A small sound classifier, trained from scratch: 8.85M parameters.
Rows from block 4, named by matrix and row number. Each number is 500 + 40 x the weight over its row's rms, rounded and kept within 0 to 999. All counts start at 0. Numbers have three digits each. After the name is the row's rms in percent of the matrix's.
# weight_ih_l0_reverse: LSTM input weights, backward direction (gates i, f, g, o stacked) (model.rnn.1.rnn.weight_ih_l0_reverse, 1024x512), inputs 128-255
weight_ih_l0_reverse.545 097:580460526553567485538440496526443488419468520495426458519491428475464514493458536469528484528438479505542514448495442433558470508538440478548513449492433450434496507548458535459493493506518505445400551490437551427470419518459469529535552522443474514380519568528513399524530506503470539503547440521577525430482498550490521521475537537434486454521454561524471463503517512445540493534553
weight_ih_l0_reverse.546 095:471534482522579532511491557436410535474503545521561444521561517529494445499492493536495490474462450545529574534470482501539487579566580510526523504497519486478466523440538530499474546496513496519379481523548502536490513520447414514531531475467499473505559508523534405534490470473471521499445557427451493514439536508508529507533545483462474503499512476535526479524493454457515494481475
weight_ih_l0_reverse.547 099:559505468407545524517529442488583489493463534529475488499583522444473480485437533543538513443471521461472517459476519498527468542505464507488472510508512501566508553378570537474562515426545457505552560483548407521477509520491529517541439466474426509513463449490468448468506417536530469520494471522520506517447530491522510494543493505423490483480509499527479502428486447517443396529477
weight_ih_l0_reverse.548 099:527483526493541478473488445490526489496482487514516440449515506525530500597480485497569518510450596416480527475499521558508452444531544444519486536576461437478470489556498492502532600493537566459509472455494525575514515435438519429512500462531495544515502557527471474490491506538508501566445409536566524448532485557513515499497465548539501554495438482470548516429517436567478486407521
weight_ih_l0_reverse.549 090:475510530505446402568505478528489533454439474506533507492482502489463510483514482584541506498470495494453506507433547415551549437515488454471469366554477537528524499536537503490516546488451458517422473489425523421481488466489510507469558413505484505470500506560497472542455442525482498630454494494461501447518509562472486521501515506507446551496419508541542525570505512599483471448595
weight_ih_l0_reverse.550 099:527524501482539517520478485511400470498492426537418521487443474520463526409550466497500486481476540550564466491509469438528513518455465554554473514480520478586498526575547490535502542581523468486498555483447524493585491494500526445484585506478464523537530510496434542544532518500470487482538483498501544534527490448488573531489512534514522566495426447482520546490510528478489500513550
weight_ih_l0_reverse.551 103:517459545490544489509481513565489529531497508451539473533451451571446541498497536445492455471499517456530529446557505506518543503530408522436462441541467475487478522562478491517565506483547472581485482507517475476534461492502529570530550445540496469481516510468586509512544489417507455459530484449501503460461468477498471513469588536442445550478504496502501546412503491572493514529472
weight_ih_l0_reverse.552 095:487449517420488535552484435533520527568504531498497556556446508456454446517544572497511437450472506447497494449522492487518497484557508461504508495447475486523460459550571467438489482566519481457558513494485461492471500527503494518605447500487488528549459528486536477553495440547490488492560432481494540444541503491478467535494495431436431521601634508460499439467519469486500490492418
weight_ih_l0_reverse.553 097:530507509584519484457499523514543561460501428471521490465528505501439533571539516450519499476486503479456447473493493478519478492469494451422462478483480515534458568510544511547515506520538481445521407479507560476443519503491526491527555527480514473493495489554497562542477479485485445465478508463480517465492501543513520480569521458455542562592494439523526491484490580507520469508524
weight_ih_l0_reverse.554 100:577546476518502498447501428479520530521483573528499424490469500498497510453506505497474557495517473562466567476530458430558537491434525490539465478471544525513482555504540496428488441450498511472630610510443565451398490471450539452484493482518508564558505501469506450566434486513490600534491494499486541410513448564492502533524529454521509494447501565556497453541531532548527537503552
weight_ih_l0_reverse.555 099:439450503505619543496526578463594500549495502477501435596549476444507545431551492527497525509453550424527453509482450440554482431479529474500475451510537536437440559469522558581532502486569503518474555495580499462510515562555503530490545530514476564486543474509526436453481493460504493505525516541543534435503473476522534524532442489508534537457491545506530579453420477537438453548538
weight_ih_l0_reverse.556 095:425475485492561526478486505461485466487475542524508510524456567527550562500473454454460517448505557526538542488483525503452588507481572492498512477577545485411511454476535478509527514511476507457458476550515595490483576500440464462491488460526471512477502518480467450537526522485485490518556506481460527444470481474501502501525489435482535523485574503525558576511453475575431549511542
weight_ih_l0_reverse.557 097:478501453462508484507494507507514491495543495532537437500454510513523464533491529491432520494491522517525541552394500493495546440515501455488506507471524516503535482473483435536480466472448515471558446545468529426505488533487457482503478517504482566544490445508528453484481485518519493526551531501439529528531543554494442431486439551523508489524431516537529491526480470544502518548527
weight_ih_l0_reverse.558 101:499571510465510488496473480534486521441465453517528536523453436462496548524511543520544451477468612553460521457495528588485486492509504450524487537482532498587474466548529562495476513487524454414522564488545476566545513514471502483589572527527499399575486508471501513468497592508508543504554483530524478539441522462527496497519537506545496495526461491419517434503481479450506477512494
weight_ih_l0_reverse.559 095:499524511572429482458426531502367589503481516542484524552458508503508460454532480460494450533510419423522526502499520567519511472525489474551540434499387595495545505525549463492466456555475517470518528507529511512487523499479576577488454496475474471488498511466441482531552502522464563534458477485507509523523542523505517480455514537508447550437507513584575501552563566502509478542456
weight_ih_l0_reverse.560 099:559515496490472550532528511469534506537471522497538488534438469514524531519492573493531507515469448498523474513473532545488489519512475504514501548486456517524494480442509447492484481551476504418464505473502520538563518513476483544512541497461536554593519447516504503520493515549514499549486469509437482450524507581461446474511472571519408498551461536500528544507457460577472457497459
weight_ih_l0_reverse.561 090:512527517545540559547437531453445481492522514496499543459486515556422596517554455456451540488481532501542460477452590562425480484529417472499505533506464542523537551373497499590503431476501442515535486497478498505486521456466487454435519486553540447561481499554520529498518494560477447496515557498516490499475517504500399439527565566439514563521474502505576482525540471418450523508530
weight_ih_l0_reverse.562 103:428480526505560502496503545486547508463500467486517514567465480570547596510470552539511482463617452472508522492506454432472501473579545577446478457478546493572485531478457467485536484498496490457498521507418472460492498514488585498503555459627448503504519480532487455540512520463435509419506504556460485525554460422504508545530553489559523474546550504465527522529494484473497491516439
weight_ih_l0_reverse.563 094:558545525543530478546505444520495562506486544576470528535517463521483497490565426472554555476514571501488529454508486552496492486531542484511512415409373475440477459539486531432499468504546548497601490528521535519451476502481483492553537531412515411518465505503525477519484511479530487478547507564511451473502515451525525490501451522459448554446487501453456482465481465541532483545520
weight_ih_l0_reverse.564 095:467517483535433480506504535537446508496505556464414549421509538504481581503538373505533523488536551503449490472447463505458554493536489508469503463446486539496557513523492565491499461463485510503519494546509539417481548466499534485510529488572479500470471565480535536519556483554505464479524486495511514465468408485557480494500571581541593459527534415494504448531501447461488438452556
weight_ih_l0_reverse.565 102:458489500525485490455517485489516522454484516483470464493482539522441557549497427415433491507488463456483474476535427529571420550431478449480562490538435514467495481630527494499588551537563516506435538528511536562437474531472473567530483515480481481587492503505444510516476531431474470447508510465525454493511411437465467501521483499461557522525550429512510482564595431452494481506512
weight_ih_l0_reverse.566 098:502419594483531535517425446518508501460509506443512465497435539470487469511467517508434447501488539590482498481513586578500420487520443588456574488540479541464528508472485513444473500516457525360462477455525557481509489479542457474492507485501483544449489498510534505457464493556533486439557448459423478524484484429500492506494475565476499525495486516518488488486550448542479459499491
weight_ih_l0_reverse.567 103:521443499485533468429530490462532528503500500492446488446461424522486502499581482513492495485513535494509462467523487516529444393511513515500509507511618497522504488537491500504487504517542498512568458530484571507491460534559483499532483516453504483474494492508531457497509515500510500465496465510509544558505546432452441445472495508584505452497543475487523481441522427508532531483573
weight_ih_l0_reverse.568 106:561519446550511407512493448537436494505563521495455444473453452529507467513483487481513506470503460483518526490498564499591512536537527523489468460496538466512503523580493486586518501476495530483535511505495514502459504457490462560519505501534483471514477423500519546514465486519500465457431520532503532560493454530527453482483543509476506495526497481527542508523544558475505452519491
weight_ih_l0_reverse.569 099:499489427454540481518447548465444510507441482447489483461561489502475508527555537493559483470458450501478528464482485507481492499509478513510419509483567524563444501529463445472518543503469480485539554554506542488509525503544513546551498425435468480480523423554446505524516473461456495514535468535441537467522483596483499483517472439479477532501510521434524493454505532403524443480436
weight_ih_l0_reverse.570 102:493475449466460483484493568582560528480497506559568465452513511536500486482452566454512467485509448510495421491434431583480515541498482497501505510530443466576574526544475502514499458570474548486532566442572471587471567472485497419507457595539498469548483443532506538484464506474529532467526449491483533411445509549488515469487502497479603488478459520472483547507552438521492474554611
weight_ih_l0_reverse.571 099:491547394533471472533493503476467446480507473584546468502555575556511528461573416506526466487505458560496485500482472480525542511512571547506516505547543508559455539448471544535542509530510587526549545578471482570480565497541465495531426481516587516449538450583404508503481508475503499497552543438553473533472482414523497543541428406516442449497557507434441465514571544531495475513507
weight_ih_l0_reverse.572 102:457462457424482480468481512428383485539489460434566506523487457547535465495541477426521529494554498494492472540437473546476534483499540514529522526434451502524507549526464492511511492455539497426500424509511508488553523494507484465539485493462573539550463520545550387529476484537490527564441522490617416555472535515480468454507450521506426438465508486504541500458525485459554537479491
weight_ih_l0_reverse.573 100:560483435495537535410570506542509476444562486492510506500577503523580448521558538439485517526514466572541490570530488502477428595397563570456514521511609544510484539531466522466458493493473473517423557547445501438486465520566511541446545490509513445487509475504496501522515463529487522539500508498492458470485446497557446548473462471450502548562586530490465468545497506415473515567491
weight_ih_l0_reverse.574 095:539537452532605558451499544540492515461472482491494498493559553472495540510506532494529519501464459536484542485479526453538550508481437497523501538449546516524531452499487485497473519468487470540445424554527430497536522497480558431465518456624480513539500470479495461454472469515468534514581540514520556450482557544430508481507538555554485566533482546528471553479488569475572471571486
weight_ih_l0_reverse.575 095:527521529508474480525487467487551526501499456495461549469551512536556545517482489420561511505506512534483530540507482528472460548483540418532502502441498472444521502499502578478516489450505492478517430507503528411437490509470552545515532476594563517450501511521514517496592471522526538515478525528446466494517532565511527531556476387462495496511494523546527514469523553476534524513535
weight_ih_l0_reverse.576 100:530497524563535427507517544517395495457479449511464430519508490490439473504497489531419540523535423451522521484429454546495507474456519450463508524521595500523504477507497502542434466479551512483431425493524502515471484488587484441467565499522515478535524548532564523455573489454464493498470511521496481469472561464491549535541526483514532558478471580475485517460418467515549418563552
weight_ih_l0_reverse.577 102:523495480479498474474527478544458500503516582513474489510464542495454595556526485347497531464469446476541479508416483549528474453515516541512498496478510481564533471510492488425487558528498467502510457516570506537456509557473437467505487536462563446498484425491491560500462537487491447503427519429481486438548452491454514518518529597508513459512506469493501435443516463476427504507461
weight_ih_l0_reverse.578 099:531467494477457478550549468405423470521572540468470495533474575446509464463485480529482537489507494580470480535534560467488477514476503477489428488452525458534491529554421492565501500484508547535451534515481452394541438490527507511407509480577500519466513499492476450515531443518531498538555455447509556465454462405509463515537468423486445522517493489511523492477557475469471557534529
weight_ih_l0_reverse.579 101:521526476562412514480474477490353492519484463526457592555472567496467472416523562433559494455470550559488474502515489536426467534449401484493505488402502473503464531477469523513569551458507485532555506565486506498478490534523444457515465488532499479509569511516519510487512484457551442467480489486590490503465536462464463534472441548427500467533497556480543492460480460534520515500544
weight_ih_l0_reverse.580 100:531491491517533545528431522459525534498493482433547529525584496455547492453449492475512459450539460491541467471532487487441541488547487432465424543486489462520447499539516512476460516560501505553452506451595528495487502497464522558522430450426512514502528474499564485543470524494474469461560518508449521441528427515426514549504490470492596442536485456506542498488513458451423537563418
weight_ih_l0_reverse.581 100:580515501639504532447527513477468456486545445494510491495494467523545491509436441471496498496512497501453560501462459545497494573596375544527521471454501494601505542478492581484515509496480541506528473504504513455434523481494552546521505443442507500520511461526427482469593470493498498458563447507466509469544516381468512505466486530471526514508482525519464572484551502481464524477529
weight_ih_l0_reverse.582 099:536491514469422399470521455503548456438518507522460477531405532495480478450515499508531506502456475522483481557465557504461512495517495533464463473419482492481545517505518469526498538541597476467435434491519518465541468455550497524521450508496450539471498515545506560474449480477484519521541534499433558603493508482480498473478472401490484513552513526476429466515543484481548530540478
weight_ih_l0_reverse.583 104:440519485523511515519540519511515509527522544495458452556458532519430466508484562481477558514509551511424539508494532429502466535493497537485544467452479495430499528549529593528508498543501497483460432500508457470521504454492572546506451560461484469472505489500454501501429473512482433501486482529478525479434490461527530508515467521478502496498539433480461478471484529544548484577455
weight_ih_l0_reverse.584 096:436520544480518507472524491536488538401561574555434447478524541518467507515519525469536517472508493403474512540468554460493485523537525474417485516456496447506427453581509499506514482482511499465472537545434550438505526554397443433518531519513487469438514526524554490479490496497461504500579461493521486558612503504498479443522530545586502521537533502603451582507509517463519491462509
weight_ih_l0_reverse.585 102:343521438472486478483532530455538474470503426532520515533547476476463484510508531528579475449493487547511506481477456550497485501444474476501491558527493509442560580480507507570489468522506526493483541479514438496465479507470457592499471467582518526484499507508449535522577516466498479550502511484507502487522515382483504567493484495575552546403512570466587500493473586522466490522534
weight_ih_l0_reverse.586 099:447521429617500471448463476533435449485602468450432557434492470502507421445498495571528475524565506525540494594505535553500547525513555540501500472546521554499526489402469503528473506524481465521554483496487536453529477504489536510485506549394477514461488445521438506446461483491435502482432463467450577538518600595501455477587526466526554470561559505479553478454458460518548441538539
weight_ih_l0_reverse.587 097:505529517558470528484499541507503487545501499465470484513433479467474530484536520488524507489492504502473488501526499567452472482558535503477503459492502484478499472523503461588483522485491525429565417500477497476508502475549499518514500513581495492472472538523521465494572483487516479499517512487440511509550490584475483465475478549518485512532519536567458535417450510517508476497472
weight_ih_l0_reverse.588 095:433537451495525484488466476506475490488483563575497527539547486473538480455500512512510543495437512510463468515570538518441503462511558544520510487490506504561523531540512522447435475521463478517543517482417529496469521531503449577529503459492529473518508446525499534502501466506483484462516464456531480514577484541502530534501561506496460550560446483520477478528481568531484495527480
weight_ih_l0_reverse.589 099:472446492446491522503453445486480509520517434532515489527566394526479563493561433519517599495533455472531520478428482452542527485569500496490503560482499470492459551563545414507410532522445564501467436482476490532542597447571514507490425499550484494535472527499551499529436495518498489499473504463459492498486528512491536487543543528474409490560496503500490441499520520541427510554488
weight_ih_l0_reverse.590 097:556517411518523525460545531494456482539493436468524565542580563479458463524515563571471470502461557514485506524493469493480512479452513422526544435563516566520509555596505470622518471544521507497483579500554489511521523473452497439519474451482502519520515482527564541463493542517507502498488506489459503471486495424499521503444427449469556500536446510471407513446501473583492508443434
weight_ih_l0_reverse.591 093:531510516472586538451520503462578481455498445493583513524418499571531525480479527551507513537422453516508477460458565524580446542437614495455522524527458507530505526494511529515476471476473507559565430515513448512523551496510580466532523478481469570544478497465402473485481524517502445522533523532458508533510518447574486511476464402516528525511517569452543491512529508533473546524498
weight_ih_l0_reverse.592 095:481454438454496475541520521457465554542485547384535528523465475463491512427495526522435505452485444436553422507499491496489552472529587515563459574535482461488491535475524509496484494487532533510409484487447552572533541486469477561586542500480469410571456510473476487492515464436481515477511499476532573504532521460484517469440440560496436452525521446409582528469503545536479481432513
weight_ih_l0_reverse.593 099:447524459506487531471503430525460492488503447536507600581603553455520547473547476512438505558468507472496533457538497511451481497456466465477492490592474566488535492504487544517490480486427556427572504485475474528506516482493547475490460522400508476546497516520511506498544496551533456459462516526525550495420587568539460526482497512456458552468558492476481467503470507513442462455421
weight_ih_l0_reverse.594 102:558471492423463459462539457518487496488530531487447479482595526517546494548461497477547449518440550474474538482499441525517505389539474505356486504552442512541468463446469457594501482513488462444483472461494503575481466484430535516474478566440502609418487405448447447490526524514504448529444433489510518457497525476493502521446493506425490473442473457493573463538510470512517492462506
weight_ih_l0_reverse.595 095:453555462477530487489558534528445434561536525597533516495480511492432467512458474515519455488543458467514528483439504513469414524436490538490473540542508565574565456509483521571469479525485463486502508534506541473475555474474501509422459517564496513456480473480428542477499563472496426535470467533493447466536516489446460524525491548501572491480499501499542467452507464523473483439512